Weights of a small class-conditioned spectrogram flow-matching model.
Training: adamw at rate 0.00095, 13500 steps, batches of 64.
Data: trained on synthetic speech, music and everyday sounds put through simulated rooms and audio effects, 39062 training examples.
Rows from expert 12 of block 9, named by matrix and row number. Rows with one number belong to one neuron. Each number is 128 + 24 x the weight over its row's rms, rounded and kept within 0 to 255. All counts start at 0. After the name is the row's rms in percent of the matrix's.
# up: expert up (model.blocks.9.mlp.up, 32x96x192), inputs 0-191
# down: expert down (model.blocks.9.mlp.down, 32x192x96, transposed), outputs 0-191
up.34 099 [ 43 134  95 149 130 130 129 141 159 188 137  95  94 126  87 125 137 103 131 115 140 127 133 132  99 142 108  84 129 155 105 134 115 124 158 142 145 172 138 161 151 121 145  84 135  93 143 133 148  99  83  80  88 122 122 162 156  89 121 154 132 118 131 117 130 112 109 161 119 151 127 167 124 130  87  75 127 167 107 130 121 115 123 145 147 101 146 172 110 115 131 114 127 152 120 163 151 100 104 147 157 181 127 140 105 127  94 117 165 106  98 160 135 122 121 118 106 155 173 159 147 117 117 120 110 129 150  80 115 106 144 112 165 155 111 115 175 114 140 139 130 115 154 147 125 104 124 104  99 121 170 142 139 128 119 113 142 122 135 133 136 129 163  95  93 143 131 115 157 125 165 127 110 102 137 130 123 113 155 130 184 124 156 123 145 126 133 135 136 156 112  68]
down.34 109 [173 140 114 119  49  66 131 156  97 125 123 125 116 100 139 129 157 104 158 122 162 146 137 142 125 136 152 151 121 103  82 107 140 131 117 127  91 121 140 164 128 122 127 168 107 128 102 127 108 131 120 130 161 101 146 114 130  90 159 124  98 138 179 149 132  97 121 157 155 154 133 147 170 197  88 108 105 141 132 139 123 117 156  94 158 130 132 141 103 118 159 125  87 136 109 146 171 129 166 184 157 132 143 162 142 135 138 157 143 171 132 132 109 155 128 107 123 134 119  98 118 143 109 138 133 141 103 161 132  75 114 126 130 118 145  92 136 156  89 109 106  99 147 124  97 130 123  98 143 118 102 142 105 131 105 181 165 145 167 157 119 129 149 123 178 106  83 113 133 108  83 145 136 127 119 113 115 138 130 107 143 152 115 108 113 151 148 113 101 139 145 108]
up.35 106 [167 138 140 144 108 173 156 123 106 157 128 120 181 107 128 115 124 113 138 136 153 143 141 178 144 146 113 107 117 170 123 117 173 141 146 125 137 112 156 152 139 142 125 173 151 174 124  73 139 147 177 158 155 146 143 157 149 112 148 127 151 111 148 127 162 122 141 101 118 144  84 160 117 147 153 147 123 160 126  80  66 136 124 136 102 130 109 134 170 127  80 126 105 112 115 136  79 101 106  98 156 114  99  75  56 104 123 112 137 140 134 130 119 121 133 174 146  54 144 129 119 133  99 113 121 122 128 124 113 142 131 131 130 151 120 105 130 137 161 111 134 111 149 120 129 144 172 151 170 125 109 157 104 116 104 136 124 134 142 121 142 109 132 126 142 115  96 163 113 109 164 142  73 137 107 143  94 103 111 112 112 138 124 111 133 149 119  89  86 118 103 128]
down.35 093 [106  92 146 213 133 112  98 119 151 139 110  86 127  97 126 129 110 109 119 130 159 162 146 141  87 131 162 113 142 160 111 111 133 160 165 161 133 139 131 118 130  89 111 125 141 131 139 150 146 140 138 177 123 159 152  92 113 148 126 127 121 129 111 130 133  97 113 123 124 152 108 111  55 117 127  81 132 129 100 106  83 149 118 151 171  80 124 114 153 177 135 181 143 141  84 133 148 134 147 121 152 128 170 148 163 126 144 114 167 170 126 132 143 101 163 112 106  88 106 158 127 124 131 146 118 126 150 123 147 128 115  86  97 103 161  92 127 138 141 117 115 152 132 107 122 150 126  91 129 134 166 134 106 150 146 129  98  77 135 140 132 107 137 117 122 132 133 112 109 114  98 113 108 149 150 168 150 143 165 123 142 101 133  86 119 138  58 128 110 144 115 130]
up.36 097 [ 94 121 123 157 120 123 146  98 141 106 110 145 130 122 141  63  69 115 145  94 130 121 145 152 169 104 144 153  84 106 155 154 104 130 121 120 108 135 141 125 114 131 109 155  95 102 112 162 145 139 117 110 126 152 142 104  98 135 136 122 116 104  99 101 116 128 139 108 112 135 117 137 106 160 122  98 127 163 120 154 139 168 126 155 141 131  87 147 119 130 149 150 107 109  98  96 111 124 166 166 115 147 158 138  76  95 129 153 134 128 141 126 128 154 160  93 101 127 156 109 140 125 114 127 155 183 107 145 152 154 111 145 115  97 138 123 144 130 144  94 174 114 127 166 141 119 139 165  80 135 156 126  86  77  61 136 125 110 122 130 108 125 124 141 144 108 158  98 129 137  71 161 161 124 152 134 170 111 104 134 123 164 155 123 151  91 109 116  97 107 171  82]
down.36 097 [ 90 120 137 146 109 128 128 110 123 124 146  87 139 126  99 127 118 123 120 112  94 134 192  65 158 119 127 144 115 123 153 143 135 102 132 127 174 173 156 148 141 107 157 148 111 154 142 170 132 122 115 170 121  67 158 150 112 109 110 136 137 149  99 136  96 119 175 143 135 102 101 126 122 117 141 123 181 148 136 121 158 116  93 171 150 114 160 164 117  91  82 141 144 141 114 174 138 124 156 150 109  93 169 125  85 113 131 145 134 156 163 134 110 131  96 132 133 121 158  93 104 150 159 130 157 107  98  66  70 133 111 136 137  93 108 119 126 130 155 141 118 128 134 146 109 115 126 124  92 134 122 161 105 148 110 132 109 174 145 157 142 131 101 123 127 113 135 156 155 135 124 121 107 105 133  94 149 123 161 152  90 147 155 140 145 100 126 159 156 161  98 126]
up.37 101 [149 188 137 148 171 126 112 168 140 139 162 146 120 116 118  86 100 112 111 121 134 164 115 142 161 118 141 147 127 150 143  94  85 145 132 140 135 176 171 156 117 180 182 120 118 143 139 165  95 107 141  73 134 170 121 121  76 139 146 147  89 114 122 109  93 128 127  95 140 105 134 152 116 137 111 117 137 141 122 175 156 117 179  84 121 108 145 101 138 144 129 169 164 113 131 164 151 118 152 123 112 123 147 130  71  79 155 161 109 118 112 133 102 121 129 140 137 136 163 130 133 115 142  83  97 194 136 112 133 133  92 104 134 159 102 159 139 123  93 156 150 141 143 140 144 149 142 120 134 131 125 115 145 131 119 128 125 111 117 137  92 145 132 140 152 101  95 121 109 173 129  98  96 144  95 130 133 134 130 156 112 107 112 153  90 137 156 143 112 121 152 108]
down.37 095 [ 80 153 144 115 126 123 112  98 135 136 132 135 107 149 168 188 108 103 136  80 154 110 111 102 149 127 131 152 134 118 168 147  99 126  63 116 175 114 158 118 160 135 127 159 149 127 124 134 100 109 106 113 169 143 126 126 109 175 150 127  74 143 107 159 100 145 114 106  99  92  84 165 155  88 146 148 134 146 133 131 120 150 165 163 149 128 134 116 164 104 107 124  96 112 115 134 107 147  98 151 125 131 135 111 108 110 134 115 138  88 164 115  80 120 142 143 139 129 125  92 152 154 130 144 137 154 145 118 136  98 137 151 107 135 103 148 143 149 102 127 102 128 121 140 155 139 120 139 104 150 121 168 100  91 108 136 132 158 113 104  89 158 125 111  84  83 106 164 162 143 110  90  98 130 138 141 103 106  67 148 145 117 108 132 133 132  85 138 140 154  91 111]
up.38 097 [203 153 112  83 137  82 135 119 146 167 179 136 132 132 130 129 137 108 125 123 148 153 115 133 102 163  93 121 126 129 105  85 126  93 151 115 158 136  86 140 130 101 106 100 107 178 113 154 106 106 140 114 139 142 122 136 113  97 112 128 158 124 122 114 115 105 168 149 131 142 156 124  91 116 155 163 129 122  81 156 144 141 124 164 115 121 137 140 106 115 100 122 151 144 127 113 189 159 143  50 169  84 115 150 116 136 101 125 129  97 103 147 108 140 137 143 171 162 130 115 158 134 130 100  85 128 110 135  92  81 132 143 132 154 140 137  90 133 141 151 132 147 123 147 117  73 108 109 133 147 124 106  93 143 122  87 132 139 155 121 131  97 173  97 146 108 137 112  89 155 129 152 130 145  90 123 112 121 119 114 143 159 125 120  95 152 112 117 131  87 126 122]
down.38 091 [159 120 100  95 158 130  94 140 155 117 125 131 128 157 165  90 145 156 118 160 156 154  82 167  96 127  89 100 156 164 131 105 143 144 125 119 105 134 125 159 138 143 107 120 141 126  98  84 123 111 162 149 120 132 150 144 147 103 112 112 131 147 160 153 109 120 122 178 126  93 118  99 115 158 112  93 114  84 125  98 173 137 141  87 145  97 106 132 157  82 150 121 100 127 136 139 116 123 142  99 106 124 134  72 124 168 108 151 126 153 140 117 160 135 108 146  60 141 117 120 116 145 139 131 137 158  92 123  88 119 127 127  88 102 145 168 153 161 107 138 168 125 124 143 136 145 138 144 129 105 138  73 154 118 148 122 138  89 148 177 132 153 154 146 154 155 112 130 142 132 138 108 146  92  92 125  95 128 169 139 116 108 140 148 136 145 118 130 124 106 198 138]
up.39 095 [178 167 109 109 109 113  96 108 117 139 135 129  98  96 112 101 180 147 133 102 128 142 132 108 144 163 165 122 176 146 122 127 114 122 123  86 126 179 138 149 117 117 148 121 130 155 134 137 110 115 141 149 175 161 145 140 144  70 119 106 142 129 133 121 130 101 158 145 112 121 175 147 147 178 127 152 126 120 135 122 146 124 134 128  89 110 126 144  97 166 132  98 111 144 150 132  90 131 136  98  95 123 131 112 104 157  85 156 120 122 132 163 117 133 147 141 128 171 130 120 120 129 137  76 165 129 142  93 134 139 129 154 134 152 162 117 113 128 165  92 159 155 148 149 115  89 122 175 122 133 111  99 139 143 169  76 153 117 136 117 139 118 121 143 148  90 121 162 109  77 149 106 184 159  97 124 135 148 160 152 114  68 137 130 125 121 109 110 151  80 133  99]
down.39 105 [142 125 140 151 102  81  74 145 130 100 161 114  87 113 149 120 166 157 128 164 196 185 101 163 124 123 141 132 120 136  90 113  87 113 169 132  93 118 109 138 147 136 126 155 132 149  81 120  78 126 156 151 137 164 119 127 136 113 132 131  94 114 152 144 104  74 104 170 152 120 169  86 122 124 157  83 147 120 141 127 183 117 102 107 124 151 101 151 105 111 120  79 137 100 161 142 131 136 123 108 127 119 134 144 132 184 160 144 163 176 111 122 124 163 114 125 128 139 133 129  90  99 136 129 126 142 138 153  91 126 142 121 112 120 122 128 112  97 105 105 117 119 119 132 154 154 156 158 144 134 135  82 148 174 132 144 138  94 107 157 143 150 129 138 111 152 102 115 147 120 105 152 119 157 108 149  81 170 121 148 116 122 127 146 150 132 141 119 119 119 122 146]
up.40 093 [140 142  96 131 138 130 128 139 117 123 132 147 125 128 121  86  76 141 128 137 183 123 111 114  86 126  99 162 113 141 108  98  94 139 168 102 123 146 143 142 153 118 119  86 145  97 160 165 115 140 145 117 106 207  84 140 109 159 134  86  97  89 134 131  92 117 123 128 131 135 134 120 130 109 124 135 128 123 139 154 107 104  93 103 113 139 126 105 147 114 102 153 118 131 122 129  87 122 151 182 175  72 137  99 132 131  98  98 169 121 144 103 130 108 127  88  67 113 162 173 123 132 162 155 119 103 123 101 119 108 115 129 113 137 140 152 118 150 137 154 140 156 106 122 177 143 142 117 113 170 121 129 147 155 152  76 127 114 152 127 119  85 138 151  76 112 157 136 167 149 146 131 106 129 115 151 114  93  87 120 145 107 125 101 119 137 143 116 154 104 154 152]
down.40 086 [143 138 137 172 156 115 127 127 160  93 126 122 121 127 126  77 130 123 153 153 142  84 133 105 145 121  91 140 108 111 119 127  78 136 140 123 142 134  73 107 115  67  90 124 122 120 123 102  67 107 128 137 145 157 152 147 102 134 104 130  74 127 117 134 106 158 118 126 108 114 112 117  92 101 132  91 116 151 139 113  93 128 148 134 170  85 134 127 119 110 135 137  84  90 106 119 123 141 141 126  98 114 103 155 124 138 132 146 176 152 111 141 157 112  87 141 150 116 146 132 143 126 151 138 161 159 162 137 141 110  50  64 114 128 121 112 124  87 180 152 107 117 115 163 136  99 125 127 140 105 147 114 164 142 134 137 132 130 139 147 153 109 170 147  96 102 113 154 145 149 155  98 137 137 171 122 156 141 106 173 138 124 135 104 126 127 162 132 108 160 125 171]
up.41 107 [ 70  92 130 155 167 146 155 142 179 185 128 122 121 155 125 120 120 104 142 116 125 120 174 140  94 139 138  91 137 126 107 125 140 128 175 107 115 126 142 139 113 120 131 103 165 119 131 126 110  91  48  94  26  94  89 120 149 131 145 152 146 128 144 142 139 124 137 140 127 151 107 136 163 158 119 136 107 100 119 113  97 145  86 118 147 134 136 151 125 129 128 106 123 109 129 150 158 136 124 149 143 166 124 134 153 126 109 133 134 116  96 129 138 131 125 116 137 108 133 169 117 138 144 130 106 139 135  74 142 117 159 100 181 141 128 151 109 117 140 128 161 115 105 119 123 105 170 109 126 158 122 126 110 130 115 102 140 137 106 160 126  93 122 137 116 198 110 101 142 103 111 144 108 146 110 168  93 104 109  78 146 135 127 131 143  69 161 119 129 112 118 119]
down.41 124 [139 142 110 105  96  88 148 146 141 134 118 113 145 113 145 101 152 164 129 147 150 141 126 134 125 129 100 121 122 163  85 140 135 156 158 111 106 152 123 167 150  94 128 125 119 113 120 154 126 111 116 147 150  80 131 133 164 103 123 108 132  80 119 150 146 133 114 209 133 128 162 108 135 196 130  92 106  81 161 117 112 133 138 130 158  96 137 171  90 120 125  76 106 185  93 135 155 147 115 145 119 132 124 123 114 105 161 136 107 151 126 118 152 151 119 126 121 136 114 124 104 162  97 119 129  97 107 167 110 103 150 127 118 134 137 116 130 159  82 130 150 133 140 130 104 113 114 107 131 160 155  95  85 153 137 154 122 112 142 139 118  95 130 125 152 127 107 102 136 113 107 118 157 122 104 112  56 128 149 106 122  92  99 133 125 103 169 107  97 143 204 122]
up.42 097 [149 147 142 148 140 146 122 182 122 133 117 130  90 114 133 105 112 137 134 112 117 118 113 139  84 122 134 111 141 124 133 141 160  95 114 147 112 125 124 166 143 137 119 127 121 154 194 115 167 135 152 162 131 163 149 129 147 175 132  99  95 136 135 106  91 122 141 115 102 165 122 149 169 166 124 126 111  88 139 125  84 136 144 114 137 119 141 154 110 119  70 128 126 132 146 148 144 134 100 155 107  91  72 110 144 108 112 121 152 157 144 119 130 123 101 109 112 139  89 117 123 137 144  72 100 117 153 112 119 130 153 176 101 148  97  90 100 119  90 156 144 155 149 171 127 143 128 146 160  92  98 106 179 135 128  97 135 132 148 122 165 119 187 157 117 129 107 154 148 105 127 138 138  68 117 135 137 126 124 142 154  92  93 131  95  88 115 135 129 137 147  68]
down.42 099 [143 121 113 111 140 124 133 142 144 129 108 112 115 150 156 130 169 150  87 131 186  83  86 125  84 165 149 111 143  91 122 142 157 120  95  95 144 104 130 148 134 134  73 101 139 124 138 132 118  99 126 134  98 116 141 175 119 113 106 138 141 110 126 152 157 137 150 113 102 124 132 105  98 109 127 137 143 104  85 130 160 174 145 141 105 121 104 102 155  96 138 116 115 113 132 133 124 150 127 142 102 165  89 103 116 165 143 130 123 131 136 145 120 146 139 113 110 161 124 142 138 101 129 175 110 150 164 124 146 108 177 170  93 117 149 203 151 124 144 113 146 120 121 109 111 164 133 120 152 120 133  78 151 125 145 148  87 150  82 143 138 140 154 186 115 143 113 127 166 156 137 148 101 115 127 172 153 119 115 136 126  89 153 157 113 151 119  89 131  97 124 190]
up.43 099 [174 170 157 112 148 151 128 143 113 156 158 162 123 184 115 135 117  86 134 132  72 109 149 151  97 116 142 129 124 104 113 119 115 135 108 149 107 141 112 153  62 139 128 111 108 164 147 126 101 122 106  81 115 159 130 134 139 143 121 138 107 128 164 133 161 136 150  79 131 164 121 183  84 133 148 125 124 132 121 141 109 112 103  86 103 118 142 151 133 130  94 110 117  94 131 124 116 151  96 109 103 141 153 138 111 122 129 161 146 159 113 124 101 133 146 123 100 112 154 117 148 178 129 100 119 226 122  82 136 134 113 120 137 133 114 144 115 104 123 101 178 175 111 137 113 117 137 136 116 111 148 144 131 105  93 115 136 123 123 150 139  94 198 144 101 129 129  82 123 113 123 125 156 105 102 136 105 137 134 128 123 136 128 158 103 119 138 147 161 114  79 114]
down.43 096 [118 129 105 112  96 141 160 114 151 197 131 109 105 155 129  94 146 100 133 112 102 108 157 129 142 121 146 147 144  99 164 150 133 162 104 128 142 113  86 133 140  75 122  77  94 135 155 132 122  82 144 124  85 142 115 126  95 166 153  98 135 129 119 140 107 155 125 157  82 120 119 140 151 153  94 123 132 100 146 126 183 128  86 122 110 112 123 130 159 112 182 136 132 121 136 170 126  99 163 134  66 116 119 131  91 140 126  79 160 132 151 154 133 123 125 167 122 116 143 162 139 121  88 128 139 198 105 112  91 159 141 139 101 127 134 153 135  94 131 142 115 157 144 106  94  95 150 112 121 158 119 120  87 117 126 128 129 135 114 111 121 126 127 131 145 103 153 140 136 132 195  98 106 108 144 116 144 131 164 121 139 110 128 174 116 114 147 125 166 104 147 132]
up.44 111 [ 82  84 111 114 103 121 103 128  99  95 147 120 150 199 139 111  96 108 142 121 164 118 151 123 167 107  98 157 108 152 145  87  80 120 121 154 131 115 135 145 145 152 162 116  95 133 132 137 154 139 161 170 127 148 109  89 100 136 128 141 134 114 136 124 197 109 134  60 126 139 145 145 109 147 114 103 115 156 134 125  98 102 153 111 119 123 111 158 141 141 134 149 127 116  75 146 148 142 128 102 135 135 150 175  81 143  73 121  83 147 116 120  79 123 136 122 152 135 152 107 142 130 165 110 131 179  99 110 158 143 138 116 174 156 155 162  96 123 121 114 150 139 116 131 154 152 135 100 144 141 128 152 114 130  85 134 104 120 101 140 139 102 162 115 127 130 117 107  73 133 168 136 151 152 150 156 147 100 112 130  96 152 130 130 145 120 141 118 121 125 118 155]
down.44 113 [124 119 135 129 165 136 135 112 139 136  66 144 156 148 109 114  84  76 152  95  99 119 188  74 170 130 114 167 118 151 166 117 149 135  96 154 139 126 142  86 118 123 117 118  99 133 172 121 103  98 125 134  92 135 126 137 166 119 124 117 133 134  90 119  89 134 120  99 143  95 154 131 110 115  97 146 166 144 109 140 139 128 140 138 133 102 148 110 118 115  99 142 117  94 136 128 112 113 133 164 129 116 137 132 164 128 103 107 188 109 133 152  87 142 147 104 195 121 122 108 124 114  92 141 154 132 120  75 127 145 118 125 109 138 123 135 113 117 130 151  63 139  90 144 127 128 108 159 165 138 132 136  96  99 132 109  92 155  97 140 138 175 155 102 122 132 145 162 128 123 153 129  93  85 110 118 151 129 106 187 139 162 110 134 101 128 150 148 160 148 149 123]
up.45 108 [ 44 166 133 179 105 172 114 126 131 146 144 106  94 149 130 132 132 104 131 130 111 130 139 174  73 116 127 140 179 138 159 113 143 127 143 114  92 170 153 143  84 120 137 144 110 110 145 128  73 153 108 104 124 121 110 155 140 139 116 115  85 130 141 110 143 168 155 134  95 138 120 109 156 141 120 113 135 149 148 119 109 137 127 127 109 133 127 142 160 129  94 124 106 112 138 165  89 100 117 140 136  78  93 119 131 124 117 138 114 102 132 122 154 120 116 156 117  97 104 115 108 149 159 149 144  94 116  94 172 157 142 112 116 141 128  88 133 129 117 150 156 136 127 163 143 126 150 150 134 134 102 110 123 146 137 110 144 113  70 131 162 112 168  90  80 139 143 160 188 113 127 115 141 100 136 136 137 122 118 183 138 107 170 106 123 122  87 106 151  94 122  91]
down.45 126 [151 138 160  99 114 159 100 116 118 143  98 135 147 133 134 133 117 114 157 102 157  85 121 165 162 124 154 122 130  89 121 162 140 109  93 128 152  85  93 135 129 152 118 130 136 137 130 130 126  96 128  68 117 129 127 175 128 173 128 129 132 110 109 110 110 111 121  83 106 103 128 169 150 128 120 172 151 148 156 125 153 127  99  95  92 114 113  95 173 104 123 120 157 130 110 147  88 131 133 118 101  78 140  91 164 142 128 137 145  91 100 145 115 143 141 124 148 163 166 138 137 160  94 118 104 155  98 118 157 176 130 149 126 123 108 173 120 107 145 142  78 133 121 142 113 109 115 158 127 157 130 131 127 109 125  93 155 150  75 131 144 153 145 116 139 108 134 104 157 190 169 118 151  96 122 122 152 104  97 153 122 149 120 157 125 144 122 106 177  95 149 167]
up.46 102 [133 148  91 150 164 132 114 149 128  97 138 147  90  79  99  87 138 144 125 126 121 181 110 134 157 124 121 115 127 150 111 119 157 119 144 105  96 135  93 154 108 122 147 136  62 187 120 136 218 110 164 128 148 151 156 129  74 143  86 148 128 118 100 117 113 122 102 133 144 100 126 172 115  87 111 153 141  97 102 105 141 144 139  98  92 149  96 146 168 115 106 142 125 128 139 168 119 143 128 134 187 105 108  94 113 139 146 123 140 146 130 120 133 140 103 138 109 139 117  88 104 131 114 136  90 132 128 135 116  99 144 161 174 145 101 123 140 125 140 123 171 156 143 125 122 117 164 134 142  99 160  95 121 145 141  89 124 116 177 107 161 163 135 134 123 141 142 188 130  95 154 118 128 136 106 127  97  97 127 124 125 131 127 143 122 137 113  92 115 142 126 124]
down.46 105 [149  87  95 174 147 123 120  84 100 153 110 123  75 100 118  88 127 149 124 148 178 138 127 152 129 163 123 148 118 151 157 147 117 170 143 162 132 123 128 108 145  90 126  76 120  94 138 142 171 168 162 137 132 122 155  96 151 146 121 135 105 118 128 117 122 131 121 150 101  83 154 116 124 173 121 105  88  89 121 127 108 148 125 122 140 136 114 131 145 112 114 136 125 137 139 122 164 117 136 141 122 124  97 136 141 153 152 143 114 128 136 116 177 150 130  98 114 123 139 196 141 125  98 112 148 127 152 130 128 109 152 145  90 118 125 111 141 101 116 157 117 136 116 148 115  91  91  95 146 127 140  83 120 171 112 131  83 150 166 183 138 112  97 111 139 110 160  89 126 116 175 102 169 136 147 146 114 129 171 185 161 136 152 141 102 121 107  95 137 151 101 116]
up.47 099 [184 145 136 114 102 114 135 147 122 150 123 103 133 126 103 164 131 107 156 106 150 161 146 158 153 147 113 123 127 125  84 107 124 113 137 133 134 125 121 109 138 131 111 133 144 165 128  70  98 154 180 148 110 130 150 163 165 130 152 140 104 154 116 149 108 150 128 149 160 164 126 145 132 115 133 116 114 167 106  93 117 146 130 138 126 163 152 144 125 152  76 114 132  99  98 127 139 141 131  94 162 148 115 140 127  99 143 141 136 102  95 136  91 155 131 117 166 161 185 192 125 135 121 142 116 142 110  53 143 111 114 145 173 145 128 123 112  81 141 148 137 129  90 130  51 102 123  73 127 146 125 130  91  93 115 133 132 142 111 136 136  83 144  99 125 118 113 110 117 109 135 137 144 130 100 145  89 123 117  95 172 171 122 122 116 120 160  96 113 122 111 110]
down.47 100 [147 128 157 168 133 153 149 169 116 162 125 140  67 122 152 144 141 126 105 170 115 147 112 152 130 154 163 104 120 160 128 108 139 136 130 119 112 126 118 144 128  63 121 139 136 126 169 157 153 114 141 164 173 153 130  78 146 108 150 125 145  96 138  98 120 128 113 153 135 129 105 121 106 180 165 107 113  61 129 109 155 115 126 118 152  98 139 143  95 124 155 110 142 153 129 134 144 163 131 127 122 151 119 142 111 125 128 141 123 145 189  80 134 163 110 137  66 111 125 107 120 153 126 153 117 139 129 145 100 129 167 114 135 144 141  88  98 126 133 108 183 134 139 151  90 163 120  68 145 112 161 147 114 168 107 142 167 117 144 133 125 101 109 156 166 124 147 123  87 113  87 104 108 125 105 126 123 157 141 122 130 101  98 124 121 119 133 142 118 100 173 105]
up.48 106 [152 176 129 149 126 121 129 124 159 163 135 129 139 186 114 139  79  78 138 142 167 151 179 162 140 115  96 164 127 134 134 134 141 129 101 123 117 129 148 168 138 136 174 102 145 182 126 124  67  95 132 123 129 161 132 151 142 112  99 142 133 113 167 131 166 117 112  65 127 105 114 145 135 150 101 155 116 189 137 122 101 161 171  88 105 132 128 118 139 152 143 133 145  62 103 114 126 132 132 119 152 160 122 125 104 139  82 142  88 144  81 107  97 100 115  87 150  87 124 140 168 126 145  92 123 174 133  87 166 137 121 102 160 145 159 128 115 136 122 139 163 129 101 133 137 114 106 100 135 121 112 125 126 125 143 111 129 114  87 142 129 103 132 117 119 136 109 124 109 100 121 135 145 133 116 145 121 126 101 112  81 113 104 136 132  96 135 149 144 130 108 125]
down.48 099 [136 131 158 136 129 109 105 134 110 143 101 152 123 134 127  98 118  96 123 140 121 106 124 121 161 117 110 147 110 146 112 121 110 133 125 159 173 136 149 126 130 124 120  88 110 153 148 148  56 103 147 120 133 144 158 151 150 152 153 102 116 100  88  91  86 135 131 104 129  96 121 144 101 121 122 131 136 113 148 114 127 100 121 162 110 115 137 101 112  99 159 114 142  95  99 124 154  94  68 112 148 121  96  95 143 106 167 141 167  83 165 124 130 107 142 111 170 111 173 150 139 124 113 157 135 172 104  63 115 113 137 146 122 148 116 146 109  86 154 153  94 132 119 188 112 105 115 111 134 158 114 123 119 106 121 117 144  96 109 107 114 164 153  92 128 133 104 153 154 112 100 117 155 133 123 138  92 127 120 199 172 147 151 185 144 119 147 117 122 160 138 149]
up.49 103 [148 139 143 194 197 141 155 102 111 137 105 114 106 112 118  91 150 176 129 120 154 150 156 110 141 134  92 121  65 159 116 162 163 133 157 105 109 130 121  99 131 112 121 151 119 176 145 149 141 148 118 121 145 151 140 103  84 142 120 133 122 106 123 119 100  88 110 133 125  94 111 143 153 125 107 172 143 111 115  97 114 121 158  82  90 107  88 135 131 123 136 128 157  94 126 139  98 135 164 114 139 120 127 115 148 156  90 121 102  99 127 129 130  77 106 150 152  96 122 114 137 143 147 134 153 119 150 146 133 143 146 161 192 127 127 117 119 127 151 108 172 138 152 162 129 122 144 114 102 144 110  91 146 123 110 126 165 127 137 134 143  92 118 164 141 164 133 155 144 126 135 173  79 125 110 135 122 112 118 136 123  94 122 155 138 112  63 130  93 172 149 110]
down.49 102 [143  93 137 162 128 138 136 147 133 104 120  74 130 110 104 115 148 132  87 119 108 147 145 117 136 101 113  85 160 105 103 162 119 126 157 151 131 110 114 133 123  99 149 100 151 100 136 122 107  94 168 146  90 122 131 110 144 142  66 118 105 119 109 132 117 128 137 110 114 129 110 134 124 122 110  89 128 133 128 129 108 141 148 162 156 101  55 143 119 114 156 144 150  76 126 163 143 170 159 115 126 156  82 140 105 154  87 155 141 107 126 128 124  98 152 125 141 114 114 162 101  90 106  98 102 157 116 111 123 143  87 114  86  79 114 146 127 100  95 186 116 101 116 105 123 114 117 125 140 120 158  76 186 160 144 148  86 161 121 167 151 129 117 120 110 158 172 110 123 129 171 108 131 115 166 109 121 113 124 140 140 107 135 123  95 129 139 124 161 107 144 138]
up.50 101 [125 150 130 142 154 145 129  96 127  94 121 124 144  92 135  82 146 154 141  96 195 127 157 154 169 134 144 153 122 161 154  64  51 139 114 119 125  92 138 114 160 104 136 131 129 160 129 157 116 118 163 107 121 111 125  95  84 152 125 135  98 138  95  92 108 120 171 103  98 144 116 103  98 141 109 117 104 123 128 117 126 166 152 151 119 121 145 132 122 180 107 142 151 164 123 140 140 121 104  70 128 147 142 122 127 138 100 125  72 113 126 117  84 173 131 161 152 160 149 114 132 125 176  99 147 150 152 141 130 125  69 142 130 150  94 147 117 139 144 126 168 129 127 122 115 154 152 129 137 150 116 135 122  86 116 132 138  87  95 102 123 117 164  76 126 131 131 123 124 147 118 116 141 128 157 126 149 121 144 123 103 134 166 144 119 123 181 119  98 125 127 145]
down.50 099 [155 122 144 122 120 188  97  96 147 156 133 156 173 148 170 125 130  92 147 121 133 101 168  93 159 118 145 121 138 108  98  84 146 110  82 156 149 135 145 151 149 101 110 149 115 146 154 188 144  57 109 119 134  69 144 147  95 117 151 124 122 109  67 140 110 129 161 100 141  91 127 132 121 172 122 122 139 129 155 182 124 115 107 134 133 138 132  91 140  95 151 111  99 133 111 118 127 140 141 137 134 121 154 145 137 144  96 136 156 144 131 105 120 116 108  71 140 135 140 132 131 177 136 128 136 141 123  87 134 136 151 103 124 164 113 107 134 171 130 110  93 132  99 127 142 144 118 148 153 148 146 154 145  87  95  78 105 150 141 118  95 120 137 141 128 106 145  97 145 117 115 130 125  95 129 109 141  84  96 117 115 169 124 112 136 146 140  88 132  93 140 101]
up.51 105 [108 116 133  94  95 122 107 125  99 131 117 144 151 121 139  89 146  98 131 111 126 145 129 157 129 163 110  84 101 124 126 140 137 143 155 108 113 149 134 125 110 132 107  92 129 127 105 105 145 178 108 155 148 141  97 134 100 151 107 134 107 124 144 115  90  61 177 105 105 136 159 131 141 149 131  97  92 134  98 108 123 138 118 132 148  99 131 133 136 128 114 117 135 115 120 106 112 160 165  95 148  78 162 165  84 185 121 119 122 119 152 120  68 134 114 117 182 181 119 145 161 140 129 170 126 137 106 152 165 169 110 160 100 127 163 115  67 122 138 133 114 127 131 146 127 138 102 116  85 110 146 134 126 123 101  78 161 128 104 141 107  77 118 111 161 132 132 146 111 115 127 132 143 159 122 171 139 101  97  78 106 137 160 127 130 152 111 122  90 114  99 119]
down.51 102 [157 105 196 157 163 143 151 148 139 123 141 124 139 124 119 157 139 107 108 113 116 161 119 115  97 130  98  95 147 155 111 138 161 122 130 141 108 153 105 166 115 117 137 158 110 164 125 120 112 117 153 200 171 139 130 128 162 111 101 128 123 112 136 120 108 112 105 116 183 133 148 130 114 132 172 118 174 129 118 152 126  96 118 118 144 101 108 151 115 132 109 135 146 115 162 148 168 169 127 157 141 125 139 144 145 132 109 156 158 156 143 101  90 134 129 114 177 129 107 128  91 115 138 157 166  81 115 163  79  76 110  83 107 122 122 106  54 134  94 150 137 117 121 128 129 125 127 153 145 145 150 103 117 142 132 168 124 139 143 166 166 178 171 122 113 159 121 135 150  92 114 138 105 104 105 146 132 151 126 141 131 123  78 120 144 135 160 145 122 131 118 144]